A small audio captioner, trained from scratch: encoder layers 8, decoder activation swiglu.
Rows from block 4 of the audio encoder of a small audio captioner, named by matrix and row number. Rows with one number belong to one neuron. Each number is 128 + 24 x the weight over its row's rms, rounded and kept within 0 to 255. All counts start at 0. Numbers have three digits each.
After each neuron's rows are labels from the 100 clips, of 14848, where the neuron reaches its highest value: "lies over" is the class under the peak. Only what is clearly more common there than usual is listed. The data: synthesised sound scenes: up to three everyday sounds over a background.
# fc1: MLP up (encoder.blocks.4.mlp.fc1.weight, 512x256), inputs 86-128
# fc2: MLP down (encoder.blocks.4.mlp.fc2.weight, 256x512, transposed), outputs 86-128

fc1.361:119112125151131139162124121115151112111151155115134155122135138138126144174108131136132124080116136115111154112109097127133143119
fc2.361:142091148151102135169129117138171126115121064080100172113097115107115119153118136161146174125163161115154097071151150142124131110
lies over: car horn; crying baby

fc1.410:172173133178138134118141110094164132129103111144145117139112104104083128115140134114100122172128140158110158086128148130109136107
fc2.410:072142122133127105118106121132120065151144127124085087162122106110133127118124112169147123123134142084119121155163132141136152145
lies over: frog croaking; creak

fc1.320:104089116173186117136140114156106161083111103121110167129147132100124153121116173131151147121136136095117158178135114143088127089
fc2.320:116153128120165103126147148130162131120142127106118104131156098159110126120120114116117127160140145108168154165090156131138143134
lies over: water drop

fc1.36:133135168131131149106108148103112115083109145105172103101134165121134134096193147106104072120133133111136128157126105113154179150
fc2.36:100131115139120126088113136079129142162133128118097150097139120128101134166132152116126116113119167153100141105149135110156112111
lies over: meowing; doorbell

fc1.498:125135161107122085149089163145137115113146180103162107083110143151140134110105138093112157108124152140115142102121110130105137133
fc2.498:109109119108129137119189118109114160126144170110110123115106110135118137107125097180154100140161164137106125148129141131153176158
lies over: doorbell

fc1.166:141118092132111062107117176139137123115108118142105170130100161079112119118128123165121122080181132143161144143102120130127140151
fc2.166:128106136133147124148087092165102169158124116122152124125081125076178156130127155156142071102126085169142118165093119143135150129
lies over: car horn

fc1.134:107111116104130140135120147107112116124155087103112129154105130126114164111126097099127130130139126130159131153150148148123144116
fc2.134:082113095138154133092152082127126114112095123093155127137109113089140109124087141150155116092131118144156122143118134137108116147
lies over: phone ringing

fc1.100:130147095172147129108129158133099118144148140171105149072119154173132139097120122154069140114125133107131120128114108086095152137
fc2.100:145115142124133152147118141062122133120113128106127140130146133049141121107175093160137180168108168149120119138139151114140098120
lies over: doorbell

fc1.339:179126126126103117087112153148120143164132112118113121084120139135127135118142107121152152164100147110161152163119140121109151098
fc2.339:142138127098135138191087115118132120124131117140080134173150138112111073156139157094118081128109103123127118150112129163129142123
lies over: knocking

fc1.389:130134163092146123093112133162119118100113153115154124131088145115149126125123124139146133123151109164105178118155178134123151129
fc2.389:133107158129131123152126111119115184152097164160074135122145130105101132138154121114148111114121105151103128140174156131135129143
lies over: doorbell

fc1.71:128123100134145146144127086144132119145141160151162152125099106158162152148146115092106165082145148174105117139099146180154124099
fc2.71:106164134149147110132122133077103109137139124151118122154115163098135116118137109152106121127145159117103149129197142111120110164
lies over: car horn

fc1.15:128145118157133158112066162142126100110128105100140149111133114146135141107162161099113141141129130144113138111124125107138095121
fc2.15:122108151135169131118184129125172120074110103137103137140141132186110120150085169122142117096107123134149125123137150171155138110
lies over: coin spinning; doorbell

fc1.443:108127125135129119102130088117111105135139133106108167153147117090106146085116081114111147154127157130103137145113126095106084131
fc2.443:150129121102098102146156115131109155143145112109164121125124144133142146124130139124128086088163116107130136108108092079111130171
lies over: fly buzzing

fc1.405:126127103092118090098103124083149168126128102144168179140128139125121126138132104146140086154112116141111115150135078123136121138
fc2.405:107117183145139120134125135124114153091154134104149133102197133123112156134131118112125182169181151121154145126173137067114148100
lies over: snoring

fc1.20:132109120125141147132115138118138114119138129154146138112152126119129128140143144149134124096139149142129125134116125128151154119
fc2.20:116120151141142115128120117141124123115123140132121168112093156125153174082088109118109100156118121130101118123129143139172074052
lies over: meowing

fc1.70:114119132150093104139133156134140095150132141122173112169109145147162089128128137108119127140111144125112080141114125128112094127
fc2.70:112150121081131125127142102109102112132104094090098129127151135174143117101156123127119148085106128144133122146113152157165130117
lies over: howling

fc1.147:141156076128152081135136142093161121134109117146083162123127105146134069135136084122148143120099153132121075121123110122132117158
fc2.147:111132113121129159135144176135145117092118127088093099143113115181149131142130148128085100097156149130106136114124137169130113096
lies over: melody; barking

fc1.81:095128168146131140087117088146131109101103154099124194127115121121112106182127138151119112117124083119148102084170152139124123139
fc2.81:116144146143130131148156106129071158131116090141132076118152157133126095072116104122151102139118149097120096139112144145138134114
lies over: crying baby

fc1.261:163077127132145127108118115144129168133155152097079110097077133094134136157130147114084117138125109127147107193139139147135080150
fc2.261:126105105114115105130152105106129115136119165116180103121140104125095148140159137117121094107165164150102163124134101114138154110
lies over: phone ringing

fc1.42:076173160082071126120131150111116169141102132159107111118097128143133108145164156115140096123100179137140151119131088138079098109
fc2.42:118129197135190153126085145129076120100135122152122179146150100119108109079182130164151165132107139127116118099101134128141150134
lies over: meowing; howling

fc1.421:160116141118125132129169163103126124126114114144133137160144128105133117141131111116088104114118135113118162109138148164112103106
fc2.421:147109120137164155120165138167107106112155180174153105137113134101097126107094142115141126128116140155143151130088098133141173106
lies over: church bell

fc1.113:190104127142154091148108130115116125093150124121130125123127141092165101128114111127141179125089130118150117098122153117157131094
fc2.113:115105120158089163125142133138113170170128119158114083084112114155129155159133115116127097148099156146098138160128112151144128103
lies over: phone ringing

fc1.399:147150133126152158094148102123113180102101137137155148143116109115107117132118129141117116150156094118126053108089119129140092087
fc2.399:168097150113138130129124107120123108103119123146163091127138171114124141126166141162146160149119110139104111147130164153125131169
lies over: spray hiss; fly buzzing

fc1.304:093146126170143138124133143156156112132150141122152126112108097138106105094121155160121135108092135140106173099129112119138119101
fc2.304:144138146135105134138151164127147158100062100128121119116158117111160112181136104125126108104073145108163116157131145155154163136
lies over: thunder

fc1.471:075129157123121122099171144140157125101125109117090155105122158150114090147150123108140105092114093087131127141140114135127134108
fc2.471:155112100132102128120091125133137094178084156148118117140109101098149134072160144171109146120152159098151094140068187116152102100
lies over: bird chirping

fc1.169:146111112096116112095099137127144136112089124120111145175133129108170118145131169131128109116093124121141148140123123103110122139
fc2.169:152160112129172129116109153151142122173157100142128127140134127188134185113092137173140156082111150115106148121127098115189132120
lies over: thunder

fc1.312:134140139106098130121127113110160151132110120137159162167145183152137109110167144126138124120130132059155120093137143106164111130
fc2.312:162118144112155155121108127145148139083126191116179151127132088111141124105097128150158111124195119156115084145100142100115101162
lies over: fly buzzing

fc1.414:144084118099155119112140114120117138121103143132101153116123105126124186162095114136092177132102144118132143151141087154147108103
fc2.414:128130100102145145140114127110132125127162137132114126140105139107124110123132190119146119152186139083142192144097119124102145120
lies over: church bell; car horn

fc1.331:105123108119141147136140130125128104134158107100111102123082144062126168124117110145150090153124113150148097125126120124120133151
fc2.331:088107101127122127155118125137153133114127150148125154117081134141132113123094114124101144113129153126110141133162175139147160090
lies over: fly buzzing

fc1.149:126123094121145130111122134106147103133160116149092148141123148131149156145096132160198123100125137125133175136087135115137123118
fc2.149:154133102132148142149127146118133144156106090139123107151149155159090122138149121083126149190107112157142102138147150165114161173
lies over: phone ringing

fc1.84:126079097132125109108119094163120111128105120112100114116074136156138131138156132121091137118178131150092105107116099164061150118
fc2.84:119158066129136107117129146113114115109096163105153158132103195112153117139159154140140099115173142149145184165090121132108123127
lies over: car horn

fc1.394:082108140128122085185119130093128086086143157173150097142117117116112102122112140115173153147121090150110142137124114104154137138
fc2.394:120143092096136103096117149105123126100113128135128098169132158101140108120138138162129086110153158131147116110114156155121121109
lies over: thunder

fc1.383:125131089108139132105083112111115145138101069122099132160117129127134150146101099160108102173158071153116117109115141159120128161
fc2.383:119144154076128092103145128152156141095134119146086130125100137120148121087135137132156136100158124115146167131096145143127154154
lies over: church bell

fc1.268:094119133125149108125083131114144130157132095123098115082134150162115120155176172130152108108100137138123126095129136066083125099
fc2.268:138132106104168148126085113117137135124106091091121134175152144137128147131159152139131157125143099123134127112159100175118099117
lies over: meowing

fc1.152:136105067103142064119150131150134172104139120097139138169091109114115100095094116155183184126140098106143133137111145103147135158
fc2.152:143118180167110145119127120145116118132140146130139118176139151176119087140103122158116099142119162145113128154136119106138145150
lies over: spray hiss

fc1.425:113148116077175089111096134110127151080139136119137150136081112128111126124092128146148111101120109124130120134117120140131130131
fc2.425:113133143128109162118064120121120105173149125148125146138171171154085108100114092126136118131150186115149111113120114130140129136
lies over: bird chirping

fc1.5:122134114105122140129114167123125085155107080084124091088135105149111145141144148120118133171107091177146140117134163158173167098
fc2.5:132138118167114121134128110145083117146124158120134154105102103156125142135144133106142088117139083107141158138098078144116141102
lies over: beeping; meowing

fc1.95:150131134154155143107118082133112148127120146130096145171169058078123135100091122138131134102163126086146131125160127131177089143
fc2.95:111117142168094099132172100127123138147153128113100109129134149162094132140147119131166119124136114132142133131121109090089122088
lies over: siren

fc1.477:126137162115089146117139106145103122103115145141150139136106116139122121110164108078119101134122137124116151101103118132136132118
fc2.477:155133144118145119101151088157156112122092134137125156141120165149145117167099136177116118168107110109121158131096124164085103171
lies over: church bell

fc1.277:107120125134110145094144112106108091169122115109108125145111145141098120151155100155125085132100107120050087183178136114104106118
fc2.277:101118123134119129119153156103142118109114175105136112094112119159078130106134123118103137123140180155106187161108149144109165105
lies over: meowing; crying baby

fc1.62:128111119185140132159127108134136117148118151166119158156146128130158130123118132146116135137171143131109139080103125109111128111
fc2.62:148101146068089106124145161118128139081138130118129103089126110138159180128099172129128123113121141125139124147156148142145142117
lies over: laughter

fc1.69:130118145164111125137129143132125109120136084152156174117186102117140121132135135146105120138122139086105143080142137091128134126
fc2.69:076122120115132087123168107142102110142150133114148112115166133135155102160100112091136152163159120131096146102150130107107102128
lies over: snoring

fc1.64:136158146114103091129134083137171125151101122096144134100124124144156133096128100082124130121075136137107093173105118079155153097
fc2.64:103156115149148130174131124105119148115151110120102111126156118144072124167107109142125121126103132059171112122118120113075107144
lies over: water drop

fc1.351:132132123153150082164119135117140144094128146109106114126105133135125125142103137099081125126106102154157120151137135141088128151
fc2.351:136169122125159094140113204139097129108114134110100127116094140162135150112130104105115079134149169137128141137102122101131118097
lies over: coin spinning

fc1.298:134099131103127144092099130116128135102125152161182102126145077151114191125133132126115180141121122115149147101144151115127105149
fc2.298:158163121142101122166151183139090151121179096121106135063121122139133121135128113171136138149077111126099090136107101135136138126
lies over: laser zap

fc1.17:131122152139161186129130143111105121121104126127183166093092143091099112132130159140178127105109120117080118074116136156149094100
fc2.17:173149143140100183113097123143068117136121087156118142098129094115110124120114122100103139174107154138119169134151144149105112130
lies over: coughing

fc1.274:134160094151143140111092173139138123118137121105112149129156124121141180155142170094103081127131116127138132074102136131130092151
fc2.274:148126096094108141081161121138163172126126132107132096139139141140113165083130138148109117100139149099117115160135142110146115054
lies over: coin spinning

fc1.263:096130116145141116140141152137138117169079132176140109137112144158127127124146160145095181119134127109145097106147119146060125136
fc2.263:111116121089128124076104112104122138140150142131097113148130104069105120130106127099122152103156144110121113074147128102187135098
lies over: beeping

fc1.509:072124128146151119118127117087133108121078100125126130130121124112119129163094188166159137125169134140101128097162115129126168130
fc2.509:088121104086129077090138136089128135150182117128105141140127155101170128080137130142125116146119147146149152144157175140161157133
lies over: creak

fc1.3:135107115168118147165151160133150100130112110150102148135105144144113129181122119103120103094139132129146137139160122131153131093
fc2.3:138126119130112156101112128135125184139157128126100111103066105140101147121119137089108157129127099103125164077091129119131106144
lies over: coin spinning

fc1.322:110145138123141165125103134121086126106124128136151155155123129118095111172137099170130103121120102130123117099133134104147106142
fc2.322:139156133136119128097126145142142137122164142101094149112104136126143165128125183121123159133109130144095155083142144157157172127
lies over: whistle

fc1.173:132134125138112186152112110101105112089114161123128133151090094128152122105120145121160147132121116117117180104125089086137125120
fc2.173:141119091126148118163142154106122103136165068133139149121097110101112147152131087147109124172163141085116106143124139136109154105
lies over: car horn

fc1.376:139153113130104147123116082105129128061093105118140149120111144098124136146109121160154086159098110106095128126149147105155145126
fc2.376:134163123189123125126152108099098162141155125130143135132182134133141124103129114125146140165113173115131090146173117098091134121
lies over: whistle

fc1.359:162153156116155135161151137114159117174145139112096090130132124109149092138128092153151080113140094102127118122133117123106095149
fc2.359:098153137132100116123136155130139124091124082147170163127116116123117146141130130128111133118159110136166149122139160100151083175
lies over: bird chirping

fc1.77:108078169119102142127106137143144150141134103158187128090146102140130120133133107122105124132107157101154094133139126073131105146
fc2.77:157095132099124138105125129142154133112171135125153104121129118116137067148104154094101154159137157093141133126069113111109114166
lies over: snoring

fc1.32:165150127171127140116165106123120132104090101125146099161115128158151100113163124112121143120124132125123091123155151086162124121
fc2.32:137150134088173093116141089128137096166115117158131130160119080111122117119129141117129125163127086118145182131094144155097133111
lies over: church bell

fc1.315:112133148110156157120117125107120136138152094144120089145097146106114090130128084079118117110106138117148132129096174127123132119
fc2.315:117093144152125139102126121103149136110154111173089167152149112151108103133127140128143109158137149120140121145109110135139100163
lies over: bird chirping

fc1.78:136179147145084096158148114061079149143108143099149118128130135102087083140153148141123140157092130166170098140137157124159130096
fc2.78:115121145079130075090123152080119141120086109139111130137181190147114107129115148096116107128133127120092144151076126158141146108
lies over: spray hiss

fc1.218:068115135107093091144132080134135126136072153155111120121131084133135075166179097157129093165115123124155127129155131136132123154
fc2.218:141148127118126175126152105144130104095163134099105155135128140155115146092107156122116108095101134139119123127139111105144156102
lies over: crying baby

fc1.116:141113126128151114139100111098153144146139107096085139145125134116118065132137130146140127139117128130123150131142177134102141114
fc2.116:123105091110114139152099130108135153127120146118115103115171149122126117146133119130137160089112110135148077124155067165160082135
lies over: crying baby

fc1.60:101140123112137112146085090123104112141097130169172094142107108147096135119089129136184143154133142074108125142149100148117126122
fc2.60:153151161163132121120134173148192153143186195135110123125155150114128136080152085130130107140099145168132160172150131124113080104
lies over: creak

fc1.230:128118113120101088170161167115186109083057122116134126125117121140132097116124075153121091138129108139151130115091144095106145143
fc2.230:154087131122147121081079133123138157131152161137141128126103134123115132144083144096068121093098089135123155127135126172142092122
lies over: coin spinning; melody

fc1.154:139118121110127133111139100093130128124136120120099100098125138139130170069111119128150134130108090150150116133117140077118100112
fc2.154:160105133115130107142088141141101114118100114129129137159083139108094101105115137091129103159164128103125127156144142147131102092
lies over: knocking

fc1.503:148125138116128118091179122140108138152102063154091152155123132127101136158125154101170091093115109159112158140098114109119120124
fc2.503:099116107147147149167094130131144107159120132115095130093135145179176133107099141151144131093105163115143099117150085102168158136
lies over: thunder

fc1.388:112105163107153135158125110093124087118156172114118113137134111136120129129136124158129134112136134097093147148090143137129082106
fc2.388:100130178094163139123104112140175141124139100148148149096089072146155117165115119126119188132131062137140150127115125159118095114
lies over: drum roll

fc1.446:148106111112098127127102115108124143095155154135151112118117086108127147127098166098124135119154092127117070130151123118137125112
fc2.446:165119143132102170114115134122104148118098109138160145103122171129083165131088153150121183135185123069104135122109142126144158118
lies over: sawing

fc1.86:142113137138134120133133173121174150150151095137075154095145106132112084094091076089100153151177145146116122114147125068113106131
fc2.86:163140158111098153126105088113126090131131145105157089140119106143135109108143135097161094112114093113148130107089131154112070142
lies over: doorbell

fc1.444:121147155111099128131145128142115120118130144133101074151124129146114077115078134130166156087104160163122127120152139133146100123
fc2.444:139129130137100137081147173109138124095141107111156142123141142142141147153136124107144096155168120167145173089160150121153146122
lies over: doorbell

fc1.357:133138155176098147089092115127139109156146102173105102137144173101130104142122094121126121159101131100095123137138115074161109148
fc2.357:101143132127129139124112153138187143119134087110123101135105129098071141080124154105149164165136127110165141150098137125129136110
lies over: bird chirping

fc1.119:142127116114153132155117141152114125148119170107064153100067083108141159122099144168112141082135122105124146160101170104156132145
fc2.119:097120086115100116132135192107113135145123118111133098150136106092124128152125122109114117120107123107195141114137111153151097118
lies over: car horn

fc1.345:149126125111152121133140124113122099091137120118150127155155146116137165120143127126145120208126136119129085094186157081146157136
fc2.345:142110149165137121117122097136128115110178096146123130130160155137100107119140089190144159170116132171156125111138145079072151108
lies over: drum roll

fc1.156:109103125106149124097104120091128119109144119145126142129104100143137100150094123105099147141105143125162104133137138118147126164
fc2.156:154137142139179069087151135133118130108134129155105135172158116094095106179135150157130144136125130155158099166077100188119145123
lies over: laser zap

fc1.211:133139118151109144112139118121137164121134097158161142139132110126149131131123106152152126093121146115118208133096134162183118102
fc2.211:150113109160112145170138145066172128139148147120090146135160165148161166142169123138118105120162134158139110154141124105091098146
lies over: siren

fc1.200:127130167115107137094136104130141124117128156186088164156110128141147118118155112148128090093135126138138155099131157120139099147
fc2.200:177121130134127130160101113125089107106147152124114146138149137110130179128115111063155147153121100086144103122149129109143123127
lies over: ball bouncing

fc1.85:121127097119159127098121146133101122134114121110126136139146148136170125132118128132118094111140052128113171112147164187163138137
fc2.85:140110108123103177112131112107141110114139128125119142074152146140096168124101158130097099112131112124162174169153187145106102116
lies over: meowing; melody

fc1.48:112123105148119122090123145108102096117134133142158168162149138110133127142112109098136127128131125134147127128112063128134199131
fc2.48:173130169136179122128131154108136112147137112113104121153158099089100148095125108139106113098099099118141159150145122107136146136
lies over: melody

fc1.395:126086131149106110126118115144139110091136176104109136145138131134116120110140139116123117161148150142191154098140119108112126139
fc2.395:134111116113125130148144153173127106084132173126171127151134145125100122135091103136129154130127133110149120108118103144104118144
lies over: crying baby

fc1.358:092111093157133104111147119099123144128132155139128119130108128126109120156104133099171128157167148150125159124139139112143113138
fc2.358:099105112133123118131082149158105129146176110139142130117100088178126086078142073114129145146151120117140136120144148093133097130
lies over: water drop

fc1.479:134119126169079126124136089124120058139142151140135135167146095123107117095095124142130139128100120095121185088127126121135113103
fc2.479:114160135146157089088143160071142170124137138144124159161147107103139138131149128112098152126139095138099157103142133160119170151
lies over: frog croaking; creak

fc1.291:144158158107117117166109096130133143088121118078101154106150120095132138119101130140127120122126092169135134125096157084153152147
fc2.291:161088112117184191137149139107126151142159121124201122152103158126125109099096127106154110120134136140138132136135143135111107147
lies over: drum roll

fc1.457:117107128126140146149104147118150103131128130130116115108102113109158153179122128172070200158124146118112138110130099146124160126
fc2.457:157138140155144093101129113175115148162180165126138154143131087121127126103136112125132095107100129173141127153138159146135157120
lies over: church bell

fc1.303:146111118166126146151162136118106103133144082158185165131101100056108161119114087126125171161135168114153094138098127113116103084
fc2.303:156141140111126174104097149127143109140190126097146143137145132108085103102151096073063141167129105147117131118099149167107149116
lies over: whistle

fc1.181:120126140115136109113139126108125127124148170090152126093116114113093162146139162149102095154142100146101141147127118075156160135
fc2.181:106129102129140088090154112103174083079149125143157121157134084147142133130134110126165121149100120136132147114164109151167138087
lies over: phone ringing

fc1.505:082130147093155156123128121124146118140156124127117132146099145099159136148148137111176114121101105102129115097141080146155160065
fc2.505:120092108135100141126126157161115136152138107097161148103097162085148122106097132175167128147134121087172125106132128102145129152
lies over: ball bouncing

fc1.7:143079136108140126151148104127137148128156105093127117155167137093104156109133112183117122071121114101104121086166142102161117138
fc2.7:121143114107084131147140144102102146118141097093102120134115110189110070175143146106151168145129146162113146145170086147092153136
lies over: howling

fc1.176:140174128136071132093119172151154162093091168117101112148087162137108102147105090112122114133164122151135165096118142133135103150
fc2.176:103113141116161121169141147164126118102137148125148136125104134136099117110114123131162097122135172126131152169145098113130142101
lies over: church bell

fc1.344:110129128128151110158140132118062082113125140111124146131111103100150103087134106133100076090117128163134122099144122142127105129
fc2.344:106147123155154167124113138157094175188075117120078104110108110110126139153122094095131140116118082102205121133135107138114124144
lies over: frog croaking; creak

fc1.511:139113163152112154102140109146109119159107133096114129129112105079137151107149109130116161086092121145115109132128134124143122167
fc2.511:139142195160137138160121099136119106124093129170165106133101114108142134163122137152102123146142101090125113128112104074138123119
lies over: frog croaking